Weights of a small sound classifier: trained on simulated sounds of rotating machines with and without faults.
Rows from block 4 of a small sound classifier, named by matrix and row number. Rows with one number belong to one channel. Each number is 50 + 15 x the weight over its row's rms, rounded and kept within 0 to 99. All counts start at 0.
After each channel's rows are labels from the 100 clips, of 14976, where the channel reaches its highest value: "top examples" is what is common among them. Only what is clearly more common there than usual is listed. The data: simulated sounds of rotating machines with and without faults.
# convs0: expand pointwise conv (model.blocks.4.convs.0.weight, 864x144x1), inputs 0-143
# convs1: depthwise width-3 conv, stride 2 (model.blocks.4.convs.1.weight, 864x1x3, trained with AdamW), a 3 kernel
# convs2: project pointwise conv (model.blocks.4.convs.2.weight, 216x864x1, transposed), outputs 0-107

convs0.744:45 48 35 33 53 48 66 50 22 49 45 64 46 31 67 49 65 56 52 42 43 53 38 41 22 30 66 51 59 49 57 69 28 64 42 35 60 42 38 49 48 23 52 25 55 03 65 29 25 57 47 46 54 40 36 75 60 32 35 48 76 80 38 48 46 47 74 26 57 59 48 59 42 39 37 54 51 32 71 12 44 28 38 55 66 16 52 76 30 52 58 40 37 61 49 42 58 24 37 53 46 40 25 42 38 49 65 70 39 40 26 69 33 54 37 40 63 21 66 59 60 50 59 57 52 58 61 52 72 55 63 57 35 52 24 41 45 49 37 41 41 62 18 78
convs1.744:25 47 55
convs2.744:35 62 32 78 46 39 42 39 54 81 48 71 51 55 60 50 51 46 33 68 69 42 65 56 28 59 49 57 47 44 88 72 71 75 53 57 37 53 48 38 36 63 54 49 20 45 56 45 89 46 53 67 44 64 27 08 62 44 64 40 53 39 12 39 33 38 37 52 74 34 49 57 35 56 57 35 63 28 39 43 49 46 31 77 69 39 25 57 52 49 40 31 44 58 32 38 25 63 48 30 69 66 54 51 49 74 29 30
top examples: text has "speed"; speed: medium; turbine; speed change: steady

convs0.43:17 46 60 56 28 52 38 48 46 57 59 54 49 49 44 50 32 50 58 53 38 60 60 64 74 54 45 54 50 53 76 48 56 82 70 67 36 43 29 26 33 54 30 71 65 58 30 85 49 39 25 62 42 42 56 74 69 63 69 81 51 47 33 90 50 53 35 49 50 74 69 58 51 44 42 44 26 38 42 55 45 39 51 51 40 51 44 46 52 36 53 59 54 81 70 80 60 40 53 62 69 61 79 56 72 74 69 69 49 62 49 55 46 60 68 57 58 55 39 72 83 86 63 72 58 40 25 33 48 39 53 57 58 35 74 20 49 33 58 45 56 39 56 52
convs1.43:63 68 63
convs2.43:46 69 64 82 62 66 64 60 47 54 47 62 76 74 41 24 75 46 68 37 66 80 67 86 79 54 60 40 39 34 34 51 34 68 35 72 37 44 39 68 71 66 54 39 41 55 60 44 42 59 55 58 45 47 62 45 25 24 40 24 29 52 57 48 72 57 44 54 44 43 45 50 40 00 51 55 23 32 46 41 58 50 82 61 52 60 67 51 43 56 16 88 30 68 38 63 26 71 38 46 51 54 55 69 42 55 60 63
top examples: speed: fast; turbine

convs0.137:29 76 36 48 33 36 39 23 71 48 38 52 59 64 55 47 43 58 80 35 36 38 40 41 38 40 70 62 43 66 32 56 29 55 41 37 60 35 37 45 37 31 33 65 46 42 65 62 70 35 79 48 55 59 56 38 75 33 62 30 67 42 24 51 67 29 56 30 34 58 66 29 72 29 31 61 44 56 46 36 48 50 54 27 64 51 52 79 60 54 48 53 34 62 06 42 36 52 67 34 54 71 34 65 57 48 73 34 14 49 33 65 39 67 56 30 34 80 39 59 60 43 56 64 41 56 21 43 37 57 70 62 62 41 44 29 64 72 44 54 61 49 70 44
convs1.137:73 51 62
convs2.137:43 57 51 57 28 55 74 67 66 35 51 37 37 43 55 32 59 68 75 47 50 41 43 52 35 37 35 28 50 21 50 60 39 55 43 65 46 29 62 40 75 30 47 58 68 33 70 75 57 44 22 65 52 46 63 74 53 53 45 58 48 60 60 30 33 60 55 39 80 30 61 42 48 64 51 22 57 55 43 36 61 45 60 64 59 54 26 51 79 73 63 49 34 74 51 44 82 86 48 42 88 73 61 64 50 65 58 57
top examples: conveyor; speed: fast

convs0.343:67 62 68 16 59 47 75 32 61 63 55 60 41 50 61 47 61 39 55 40 40 55 32 40 43 44 39 36 64 28 66 31 36 65 48 51 38 49 17 80 43 50 80 44 13 07 54 54 56 64 28 54 53 45 34 29 78 63 41 56 99 72 31 61 73 48 42 67 43 43 62 46 50 61 53 50 27 42 67 64 45 64 43 60 48 26 47 45 35 61 61 60 47 42 47 45 43 29 31 51 38 20 34 58 55 58 47 46 25 43 57 52 53 28 60 48 15 65 44 29 42 52 58 64 39 58 27 58 61 29 57 42 51 60 44 36 40 54 62 41 49 45 24 68
convs1.343:39 45 27
convs2.343:78 55 57 62 28 51 39 51 42 66 58 58 43 50 71 49 75 93 65 59 46 51 94 62 55 75 71 62 60 57 56 51 48 69 40 55 63 48 63 58 36 44 33 20 47 57 91 46 75 36 50 27 80 54 48 55 61 53 62 37 29 38 23 38 47 27 15 33 41 37 40 21 51 42 06 51 36 45 40 30 37 61 40 64 30 30 58 68 57 50 39 68 48 66 48 73 74 61 75 45 62 74 50 55 60 72 41 73
top examples: speed: medium; electric motor

convs0.559:59 44 54 40 27 47 47 56 72 39 66 48 67 26 53 62 57 41 45 55 51 53 34 45 27 39 64 45 40 29 42 58 50 45 53 27 04 67 43 61 54 52 52 50 62 03 28 71 65 51 47 60 65 72 15 61 40 52 25 33 68 53 61 51 43 48 92 53 82 53 43 63 44 48 60 35 54 38 62 57 36 47 61 38 60 41 81 80 38 50 42 70 63 71 38 82 39 34 56 71 49 53 45 47 31 44 51 43 36 53 55 39 75 58 35 65 64 76 51 43 25 63 69 34 59 58 36 73 80 27 42 49 56 62 41 46 31 57 53 48 63 33 41 45
convs1.559:34 48 29
convs2.559:35 38 62 42 61 41 17 50 63 32 69 39 75 59 76 73 38 22 61 79 52 63 53 47 32 50 50 68 80 40 57 74 41 84 63 40 68 59 79 40 38 58 58 75 27 51 72 61 42 59 31 43 48 55 39 51 36 71 44 31 35 58 13 38 56 48 43 35 44 59 34 52 27 54 71 66 21 55 53 66 82 78 61 74 50 36 37 89 55 45 33 47 04 60 47 61 47 32 53 51 73 74 49 62 60 38 62 48
top examples: speed: medium; text has "speed"; compressor

convs0.720:34 28 32 53 23 31 60 37 22 53 47 63 50 47 46 38 50 69 38 64 48 60 48 43 39 31 62 23 45 39 73 59 46 67 56 47 75 66 62 65 42 22 56 27 57 62 63 37 30 41 43 99 36 60 50 62 41 18 26 22 70 41 42 38 58 23 37 34 22 33 45 56 47 57 38 52 71 49 63 41 53 45 53 45 45 07 52 64 47 68 53 44 16 72 21 33 47 44 55 51 41 54 64 60 44 47 54 67 60 56 34 59 29 74 48 51 34 48 62 48 42 62 49 57 64 76 57 55 64 43 39 33 44 68 37 47 52 23 40 34 55 63 46 53
convs1.720:67 48 30
convs2.720:57 59 73 67 49 44 43 41 55 53 54 37 54 69 39 55 62 48 30 57 66 28 57 31 35 43 39 52 65 43 71 47 69 38 36 50 64 75 47 39 53 56 64 37 43 51 80 56 43 51 51 50 47 78 54 73 33 64 99 34 65 36 29 66 27 36 56 25 29 65 52 37 38 51 52 59 48 45 33 59 42 27 25 82 55 29 47 40 34 49 52 58 32 56 99 40 66 63 42 52 46 52 67 41 55 61 28 49
top examples: electric motor

convs0.421:48 55 50 25 70 47 81 56 74 62 49 64 52 59 54 49 54 50 60 50 40 38 31 45 37 38 63 65 56 44 58 36 41 61 53 37 48 42 20 74 44 49 67 45 33 00 54 53 43 74 30 36 53 38 36 34 63 53 46 60 99 63 46 49 71 49 47 57 41 29 69 53 56 55 40 49 30 36 64 32 48 55 60 57 51 29 36 51 36 54 59 62 41 44 53 17 57 29 42 60 51 47 33 81 51 62 54 49 29 45 55 54 42 30 55 70 12 65 26 30 43 63 74 63 32 54 26 54 59 24 32 48 59 54 41 41 46 54 69 43 40 57 33 57
convs1.421:63 56 72
convs2.421:32 40 15 61 59 61 34 31 55 44 44 43 40 45 42 30 43 52 46 56 67 61 36 51 40 33 45 60 64 47 46 55 51 52 37 59 39 63 27 46 65 27 53 60 20 64 27 55 14 65 66 40 42 70 49 84 53 65 62 63 60 80 84 56 57 51 63 88 44 52 58 67 66 45 38 63 40 55 30 71 40 46 36 66 47 57 53 53 24 42 53 52 60 36 40 59 54 31 42 59 80 56 56 59 41 62 31 57
top examples: electric motor; turbine

convs0.239:69 38 37 75 54 52 55 55 40 69 69 42 68 37 39 56 59 46 26 58 52 57 58 47 53 35 65 59 54 36 36 38 56 40 68 14 66 20 54 08 41 64 41 72 57 40 43 61 47 78 49 47 30 44 55 24 52 38 62 70 57 48 44 58 37 62 49 56 37 62 91 59 76 33 42 51 38 60 61 55 50 50 44 38 39 47 42 70 52 07 62 55 41 31 64 55 90 75 50 51 29 78 46 48 72 45 46 65 55 65 28 71 42 65 54 39 55 56 38 55 43 21 43 60 42 70 78 22 48 53 57 67 75 49 61 62 65 42 64 47 71 46 36 67
convs1.239:46 30 66
convs2.239:38 71 47 66 49 67 34 36 32 54 56 47 25 40 64 39 34 43 71 66 25 40 42 32 40 36 55 30 68 30 66 83 63 63 26 58 51 51 56 26 57 54 54 33 68 47 72 49 75 43 37 57 75 65 55 42 69 62 44 51 40 45 28 42 59 23 29 54 63 35 47 54 80 71 45 42 36 26 49 33 39 82 49 86 51 73 53 89 68 40 46 41 31 63 72 72 40 61 72 60 50 65 50 75 48 72 43 33
top examples: electric motor; speed: fast

convs0.650:59 63 34 46 55 43 65 46 33 70 48 65 39 46 64 50 49 61 68 40 36 29 29 55 29 38 26 30 38 31 76 47 34 45 61 37 50 30 20 32 52 61 48 41 54 44 52 35 58 58 36 37 48 35 65 74 64 46 46 30 43 42 35 44 62 72 92 68 61 45 67 55 48 39 66 55 47 57 10 30 49 44 62 51 49 65 50 24 79 69 23 56 15 38 60 42 75 65 40 40 44 34 34 57 50 25 36 68 29 46 67 59 36 76 40 24 29 77 43 42 50 58 58 59 44 63 38 45 44 77 55 23 39 52 60 39 53 30 56 43 30 59 35 61
convs1.650:61 41 28
convs2.650:50 78 58 53 32 23 41 42 26 43 38 78 51 46 57 52 44 68 55 30 56 57 38 25 45 63 39 68 67 49 49 60 30 67 51 37 46 23 44 89 65 66 37 62 72 61 67 68 65 45 44 70 51 34 61 46 53 56 30 60 48 75 80 34 55 58 50 48 69 62 35 45 73 51 51 39 46 57 46 45 85 45 50 26 57 38 36 69 61 51 47 48 24 70 26 37 53 49 36 38 65 35 57 43 07 44 62 28
top examples: conveyor; speed: slow

convs0.723:32 55 27 52 76 63 45 44 70 70 45 27 39 47 28 43 16 32 57 42 83 58 48 38 48 69 47 61 32 28 38 39 40 56 56 62 45 49 48 33 77 47 14 50 51 52 12 73 32 67 52 31 30 29 47 52 37 43 36 38 48 48 48 62 81 50 42 52 48 48 67 53 43 47 41 52 58 40 44 62 56 44 38 43 34 47 41 54 35 40 60 40 44 45 44 60 61 52 59 47 46 62 53 74 16 57 56 74 31 43 46 54 62 16 60 58 69 50 63 49 32 41 55 36 50 85 89 34 27 55 15 40 50 47 45 68 46 19 54 59 58 28 79 68
convs1.723:27 43 59
convs2.723:58 52 43 60 62 68 51 28 54 41 60 63 63 41 82 45 33 48 72 48 56 53 53 48 66 76 37 73 50 39 57 75 46 40 45 83 54 57 40 35 70 45 36 76 45 63 55 57 66 57 30 51 49 66 42 76 18 76 23 46 51 60 55 41 68 64 48 54 76 42 49 59 82 21 69 56 58 28 55 43 74 25 49 56 56 71 80 46 53 54 26 52 30 39 24 39 45 40 50 21 60 48 52 41 23 41 59 26
top examples: conveyor; electric motor

convs0.132:42 64 63 70 16 48 39 52 58 33 59 51 58 34 65 50 56 40 52 22 71 54 57 32 54 53 32 48 49 46 37 26 45 72 60 56 33 36 43 37 25 55 11 73 37 39 45 97 63 41 45 54 67 49 55 40 45 51 52 85 48 82 52 63 24 64 49 27 55 57 71 56 63 39 57 69 29 39 79 62 40 61 34 50 18 34 54 70 29 51 50 40 41 54 24 37 46 42 42 50 44 53 45 57 74 45 67 37 54 46 62 45 19 41 36 30 36 66 54 69 77 46 69 63 48 57 40 15 56 48 59 69 75 29 56 55 42 35 43 47 55 34 51 56
convs1.132:32 51 68
convs2.132:28 81 39 44 65 33 50 49 29 38 77 53 54 45 70 52 36 52 47 37 57 45 40 47 47 43 39 65 63 56 28 49 34 60 64 42 44 58 44 68 28 33 50 41 43 45 57 52 83 58 30 29 60 62 40 33 86 57 77 40 17 72 58 36 60 48 27 57 67 60 57 53 58 45 37 45 42 70 22 32 38 57 72 45 56 48 30 67 31 40 32 54 43 39 43 54 41 37 36 33 53 43 46 71 54 69 48 35
top examples: speed: fast; gearbox

convs0.501:53 66 51 39 76 52 58 52 71 61 64 50 62 75 50 83 67 58 51 41 36 57 52 62 54 78 41 72 40 58 79 73 44 46 24 58 37 46 33 68 31 20 40 56 44 64 53 53 50 24 76 62 58 30 50 39 58 54 77 56 69 32 53 74 50 62 55 42 70 77 50 45 30 59 39 33 55 34 51 26 47 19 87 29 76 74 37 48 56 66 60 48 53 49 36 65 46 32 64 79 49 28 34 53 56 62 60 50 49 80 65 73 55 53 81 45 67 56 44 36 52 35 52 58 42 51 61 48 43 47 29 48 42 90 49 44 56 66 39 37 54 54 39 69
convs1.501:53 66 70
convs2.501:60 65 53 36 26 80 42 57 72 74 44 56 45 51 46 39 68 27 48 38 45 41 18 51 55 49 51 42 53 25 60 58 40 39 45 39 27 45 28 48 40 36 66 42 39 49 53 47 48 47 20 39 21 53 51 67 49 66 94 74 76 36 24 56 69 60 66 84 54 62 75 74 22 53 44 67 66 82 39 76 48 35 23 52 54 51 60 56 34 52 48 36 34 41 67 30 57 48 40 60 44 34 45 43 57 79 75 37
top examples: speed: fast; electric motor

convs0.370:25 58 65 37 49 48 73 64 61 70 46 60 59 61 52 35 54 52 68 37 59 61 40 43 59 22 65 59 18 39 62 30 29 67 47 22 72 67 46 55 42 26 61 60 34 17 52 54 42 57 40 21 62 51 57 50 54 24 49 36 77 43 68 30 61 44 68 45 45 41 53 64 44 52 44 37 12 54 46 24 52 67 51 53 43 21 42 49 36 42 66 66 43 42 32 24 67 51 68 64 53 53 33 72 30 49 55 44 61 53 38 54 17 60 40 56 58 42 59 36 43 20 85 66 34 24 27 62 57 45 56 41 64 64 51 28 41 87 69 59 56 63 49 53
convs1.370:68 66 60
convs2.370:32 25 27 51 57 48 31 27 72 33 61 46 33 68 53 32 37 46 55 30 31 42 35 46 28 39 56 43 57 54 72 59 60 43 39 60 51 43 56 46 58 56 52 86 41 53 61 35 42 44 62 44 48 66 57 56 49 69 67 84 52 47 58 44 22 72 59 63 42 46 41 61 64 58 41 84 93 49 46 62 38 66 47 91 50 52 53 49 74 59 70 75 44 38 61 63 51 80 64 34 65 38 47 35 51 36 55 53
top examples: speed: fast; speed change: steady; electric motor

convs0.286:56 37 28 57 51 46 54 47 40 58 56 28 58 35 36 62 73 41 26 68 60 76 59 65 33 39 58 58 38 36 34 57 46 58 53 20 65 18 31 21 26 64 40 60 76 51 58 52 60 74 61 38 33 31 61 23 36 53 72 44 54 57 69 61 36 63 55 48 39 51 96 81 65 27 63 36 53 50 70 50 37 52 49 36 50 37 49 73 53 31 70 58 50 15 54 54 81 87 58 32 37 77 30 47 80 39 64 62 37 66 50 48 41 72 65 44 51 63 41 47 44 35 48 52 45 60 57 32 41 48 55 58 60 54 59 38 67 51 56 65 59 40 38 70
convs1.286:64 28 50
convs2.286:60 71 42 55 41 50 29 37 11 60 59 42 24 62 59 34 48 45 78 46 44 50 41 43 50 27 41 26 57 31 66 88 65 72 20 51 52 46 51 32 57 46 52 56 60 40 55 50 52 43 52 49 60 55 59 55 64 65 56 45 48 64 57 49 63 30 35 58 73 63 28 46 90 50 48 35 47 48 32 47 47 62 70 73 55 54 58 70 57 44 24 47 41 63 90 80 26 57 58 66 43 63 44 74 34 83 51 53
top examples: text has "speed"; speed: medium; compressor; machine: gearbox

convs0.326:74 63 65 32 58 34 63 51 64 60 59 62 55 24 50 69 55 37 44 49 58 44 39 54 40 47 48 57 71 41 41 66 53 61 52 73 47 60 26 54 40 46 82 47 44 29 47 57 48 60 47 49 69 54 35 45 56 89 58 67 69 75 24 74 47 53 20 52 37 50 83 45 46 50 53 42 55 42 70 55 29 41 61 32 60 38 30 31 32 76 42 71 52 55 46 38 50 15 40 46 49 42 40 54 60 49 46 65 18 55 69 59 49 12 67 63 21 74 42 25 66 81 61 53 63 69 42 36 60 08 48 41 35 56 45 29 57 69 45 39 44 63 32 51
convs1.326:39 32 35
convs2.326:67 54 54 35 12 47 31 44 51 41 56 57 54 53 56 56 44 72 54 66 51 42 57 40 43 72 66 55 63 64 68 63 64 76 36 52 65 62 85 67 60 68 37 67 36 53 83 49 79 50 31 61 54 46 70 46 64 67 71 52 67 55 41 63 38 30 21 37 23 39 47 42 64 43 44 74 62 44 76 56 59 56 41 78 44 52 58 59 69 67 47 67 48 69 53 71 65 71 79 48 51 55 33 56 50 35 57 64
top examples: speed: medium; electric motor

convs0.519:63 53 60 24 36 46 54 42 54 25 52 36 41 49 42 57 56 35 14 23 55 43 24 57 52 51 49 29 53 20 34 54 41 14 68 58 29 40 24 26 49 45 74 66 44 23 21 64 65 40 61 60 53 48 40 48 50 35 85 53 33 73 60 46 42 53 44 73 64 89 26 64 68 68 62 49 37 41 74 48 41 34 37 73 58 59 50 74 52 48 59 23 54 43 44 10 79 53 71 74 46 45 34 38 71 65 55 35 64 55 42 35 55 55 62 46 64 42 36 60 47 32 36 35 37 37 43 44 41 49 32 69 49 51 46 50 63 48 52 57 46 39 47 67
convs1.519:73 49 62
convs2.519:46 32 69 35 10 63 32 38 51 51 77 62 37 59 65 53 44 38 68 34 82 25 47 49 62 65 53 61 62 46 78 67 31 61 47 49 58 55 50 45 54 52 34 58 53 33 65 69 68 51 14 67 56 58 43 54 70 67 68 67 86 22 18 43 65 36 64 86 58 41 34 64 55 60 82 48 29 51 40 55 60 75 47 81 26 59 72 62 63 72 37 41 06 54 69 64 47 60 76 67 34 45 33 64 31 57 64 39
top examples: fan

convs0.238:44 48 37 33 48 55 66 54 45 56 55 38 55 28 28 30 65 42 41 54 70 59 60 59 57 30 82 45 58 29 28 50 40 52 77 17 57 28 33 42 31 56 45 59 87 51 47 61 42 78 67 53 27 37 57 21 23 41 67 57 57 50 48 33 34 62 27 53 37 65 90 69 68 31 55 49 42 52 73 65 48 47 39 42 23 37 53 67 50 28 43 32 66 19 46 42 60 76 56 42 25 82 42 37 73 43 70 60 58 44 65 63 41 64 68 46 49 60 41 54 35 24 68 54 46 69 61 38 44 65 52 55 73 53 59 41 61 43 53 54 39 36 41 69
convs1.238:29 65 49
convs2.238:43 67 55 41 50 56 34 34 49 50 43 46 17 43 77 18 45 60 45 64 38 55 12 22 26 45 37 40 77 31 59 59 48 74 42 52 55 48 60 37 57 66 70 42 44 46 65 53 67 49 32 29 68 76 51 70 65 63 69 20 19 52 52 71 70 48 58 90 36 45 74 45 71 57 19 52 40 49 66 40 49 55 43 65 71 63 57 73 55 38 60 54 27 51 63 65 62 49 53 72 61 54 38 38 35 50 56 28
top examples: text has "speed"; speed: medium; gearbox; machine: compressor

convs0.331:58 54 59 30 64 49 74 44 70 62 57 63 43 66 49 58 58 48 48 44 46 50 33 42 34 36 54 60 51 39 55 43 37 65 63 48 53 41 31 63 39 45 71 49 35 03 59 47 49 73 32 46 66 41 31 21 72 69 39 62 99 64 29 54 77 49 36 58 42 29 70 35 57 68 48 48 31 32 61 42 42 52 56 62 53 29 33 46 34 55 48 67 44 47 51 14 60 13 46 62 49 32 33 63 57 60 49 52 32 50 55 64 43 18 54 50 20 70 43 26 50 57 72 58 39 61 31 41 63 19 41 37 47 53 34 35 45 48 54 44 41 70 26 58
convs1.331:46 27 40
convs2.331:69 31 58 47 09 36 33 45 32 56 59 60 68 68 61 45 64 78 42 47 34 48 68 54 48 72 77 49 70 76 47 57 41 57 46 54 56 60 64 64 55 58 42 43 30 59 77 46 80 52 44 57 68 60 39 63 47 53 60 33 53 65 22 40 66 31 19 25 26 43 50 29 62 34 23 58 32 53 55 35 44 49 56 81 26 50 61 79 66 59 24 67 47 74 40 72 64 59 66 52 55 82 49 55 42 49 28 49
top examples: speed: medium; electric motor

convs0.269:58 34 45 56 32 49 51 52 39 68 49 32 67 29 37 38 44 45 24 62 59 61 59 52 50 31 78 66 62 31 25 41 36 66 58 26 79 17 48 18 40 66 54 68 87 61 44 56 40 85 70 52 28 49 53 38 47 38 59 56 48 55 40 41 34 59 45 53 24 58 92 51 59 21 46 35 42 57 67 49 54 54 50 38 56 36 47 74 68 15 50 44 55 25 46 58 92 76 52 42 47 77 45 37 67 42 43 61 52 60 43 68 36 69 57 43 51 59 57 65 46 26 59 53 49 78 65 41 49 51 65 54 62 52 65 40 58 60 61 40 65 39 35 66
convs1.269:37 64 68
convs2.269:38 69 43 60 50 63 29 38 27 56 58 53 20 38 74 38 40 51 77 72 14 50 35 35 33 35 52 39 79 42 63 75 53 59 33 55 50 58 57 28 63 62 64 39 45 49 69 59 76 63 34 46 77 70 45 47 53 74 52 35 28 35 39 50 54 34 38 64 60 38 57 50 74 64 25 35 41 32 44 36 39 68 43 84 51 71 47 86 54 30 42 51 35 70 71 59 42 41 74 64 48 68 38 58 43 60 46 45
top examples: text has "speed"; speed: medium; compressor

convs0.151:53 31 39 44 40 51 50 30 86 84 41 69 46 57 48 75 62 71 21 83 64 45 51 77 49 79 35 43 47 35 59 74 48 63 33 66 36 55 55 57 56 55 40 68 50 73 13 64 31 39 44 58 45 64 63 69 26 28 47 51 71 34 67 62 62 48 40 38 39 47 33 51 72 47 25 43 45 30 47 51 42 53 27 31 40 62 51 55 34 35 34 21 50 51 26 45 37 37 41 65 52 55 34 50 43 62 21 46 52 45 21 45 44 43 58 47 45 23 27 50 61 33 59 48 49 50 37 77 26 51 54 50 54 53 06 56 48 55 45 34 39 42 62 33
convs1.151:31 59 34
convs2.151:62 25 45 44 37 47 49 58 63 43 46 80 65 65 74 49 48 84 53 42 37 66 48 75 62 94 70 38 56 62 62 58 52 77 71 61 43 68 61 72 71 65 58 51 50 27 59 66 67 55 33 37 69 41 46 63 66 54 54 26 24 47 60 59 62 61 89 66 62 77 43 33 60 59 77 67 81 73 89 49 65 47 48 36 43 46 28 67 64 52 17 48 53 79 47 57 46 30 23 44 54 49 48 67 41 46 39 10
top examples: electric motor; quiet level

convs0.555:50 48 48 50 44 38 44 53 54 59 54 40 39 11 46 49 40 15 35 74 42 56 40 64 64 37 51 64 49 45 75 44 72 55 73 69 70 44 63 52 35 51 67 70 72 38 48 52 58 53 59 54 71 51 19 53 28 37 43 54 56 43 43 56 54 61 08 16 50 31 46 14 33 50 58 54 59 55 44 41 39 67 54 43 56 47 43 53 72 36 32 41 48 55 26 52 32 46 40 37 66 74 59 40 72 63 64 39 49 52 48 41 48 42 47 46 39 38 44 64 74 75 48 42 53 18 39 41 30 80 44 63 32 29 72 05 13 43 50 48 22 49 46 48
convs1.555:31 58 34
convs2.555:36 43 54 42 39 29 12 58 32 45 55 76 43 63 62 58 58 42 58 61 58 65 64 56 58 66 80 41 58 53 52 72 42 74 89 55 45 41 58 78 63 61 36 53 34 35 37 36 60 40 36 30 60 60 52 49 57 31 55 26 50 64 44 43 77 54 65 69 36 60 44 37 80 31 68 43 53 69 73 67 57 47 14 36 26 36 33 31 48 33 47 50 57 60 15 62 13 46 57 34 41 62 34 65 58 30 34 26
top examples: electric motor; text has "muffled"

convs0.474:68 55 59 23 37 50 50 43 53 19 54 39 51 47 40 61 67 34 18 25 48 45 22 60 55 51 44 30 49 24 38 57 36 12 63 55 28 37 33 27 45 37 69 65 43 19 29 65 61 43 51 53 48 47 42 50 61 36 83 51 45 76 59 51 37 54 44 75 62 85 21 71 62 63 59 46 43 42 73 46 42 34 39 77 54 63 45 74 47 50 62 28 58 40 44 15 81 51 72 74 46 40 34 43 73 61 51 35 60 53 36 39 55 58 65 47 71 38 38 67 42 28 45 38 33 36 44 34 46 49 30 72 56 50 41 52 56 56 49 56 52 40 44 73
convs1.474:62 55 72
convs2.474:38 34 63 32 06 74 33 20 45 45 56 49 34 66 50 41 31 37 52 31 69 30 18 48 45 60 57 58 75 34 72 56 54 62 56 47 59 51 49 39 56 60 26 43 40 42 72 73 66 47 07 59 64 56 48 55 70 70 67 71 95 17 14 52 59 18 71 78 49 56 49 60 49 55 53 54 27 50 21 53 54 55 46 69 29 66 59 58 55 52 50 44 13 49 60 56 44 43 74 82 46 51 42 54 37 43 59 25
top examples: fan

convs0.236:63 41 43 67 37 53 55 50 41 71 48 39 69 34 38 31 41 54 28 63 51 55 48 45 58 28 82 61 57 32 31 35 35 53 59 21 76 16 55 19 50 66 55 66 79 56 44 58 51 71 61 58 29 53 50 36 51 32 47 54 54 52 41 47 39 58 48 52 26 63 99 56 63 19 38 39 40 60 73 51 58 53 45 38 49 35 47 72 58 05 48 51 52 28 48 48 89 76 43 50 44 71 48 41 53 43 38 56 43 59 36 83 44 67 60 44 52 60 51 59 43 36 60 70 46 84 78 46 55 50 58 55 66 51 69 43 55 49 71 47 73 41 37 59
convs1.236:32 57 67
convs2.236:33 67 45 57 53 63 31 44 28 57 55 55 29 37 83 38 38 43 74 71 18 53 26 33 38 37 50 39 68 38 68 82 47 64 37 66 43 56 64 27 61 56 68 40 54 41 75 60 73 60 33 46 72 72 35 37 54 70 46 38 24 28 29 36 57 33 40 59 66 28 62 58 78 67 24 35 40 33 51 30 40 78 44 76 51 71 54 84 67 29 41 43 39 68 54 58 38 41 69 64 45 70 42 60 45 66 47 37
top examples: electric motor; speed: fast

convs0.760:49 15 52 54 53 43 14 20 64 60 50 36 51 29 57 29 38 51 46 59 37 47 35 47 67 50 30 73 31 36 54 50 47 42 42 36 49 51 35 69 21 59 43 41 57 64 39 93 75 40 73 76 39 43 49 29 59 44 38 46 66 57 42 58 59 31 41 42 35 39 50 71 41 28 49 64 31 26 51 58 64 42 43 55 50 00 48 25 48 47 36 66 67 56 79 54 65 49 63 53 82 47 56 47 34 59 50 74 44 40 36 59 40 31 40 63 45 61 27 46 27 54 50 30 53 40 46 48 64 37 18 64 57 49 49 43 56 40 50 39 43 52 41 41
convs1.760:34 66 62
convs2.760:61 59 64 67 60 53 60 58 46 67 69 72 54 70 37 56 60 72 41 55 61 78 43 48 64 46 64 72 36 33 50 51 99 19 61 66 41 75 53 25 44 35 41 53 49 35 14 50 40 44 81 61 69 40 22 44 48 61 45 43 44 58 60 65 53 38 51 60 61 48 62 36 82 57 78 65 74 42 40 60 42 71 43 45 51 35 21 54 50 32 53 38 40 46 36 52 52 45 65 38 74 39 33 79 52 31 58 67
top examples: electric motor

convs0.420:70 58 64 40 63 57 68 55 61 66 74 66 39 59 53 67 50 39 38 34 55 48 37 42 40 48 39 54 60 39 45 49 36 56 55 61 43 40 28 63 40 37 71 41 26 06 56 30 50 66 32 44 55 43 20 32 73 82 53 73 93 67 31 60 67 54 39 58 48 40 80 57 51 65 50 48 47 30 69 32 32 50 53 56 54 31 34 33 25 66 49 63 48 38 46 39 44 17 43 55 45 37 35 58 65 43 35 46 29 52 52 63 41 14 46 44 26 85 53 30 62 57 58 51 57 58 27 55 65 16 56 33 57 44 36 49 49 58 58 45 42 78 38 72
convs1.420:39 27 50
convs2.420:72 60 53 41 20 50 37 25 37 54 47 71 67 66 59 51 52 71 40 62 57 41 61 49 57 83 61 25 49 63 54 65 65 68 56 50 53 59 60 69 48 51 28 46 60 52 84 48 67 48 26 61 64 39 56 50 65 51 65 28 43 70 25 41 34 45 34 23 31 46 29 18 19 17 20 57 39 47 48 45 47 58 64 91 37 58 51 73 66 66 24 73 62 78 49 55 66 56 71 43 69 64 45 63 43 35 55 54
top examples: speed: medium; text has "speed"; turbine; machine: electric motor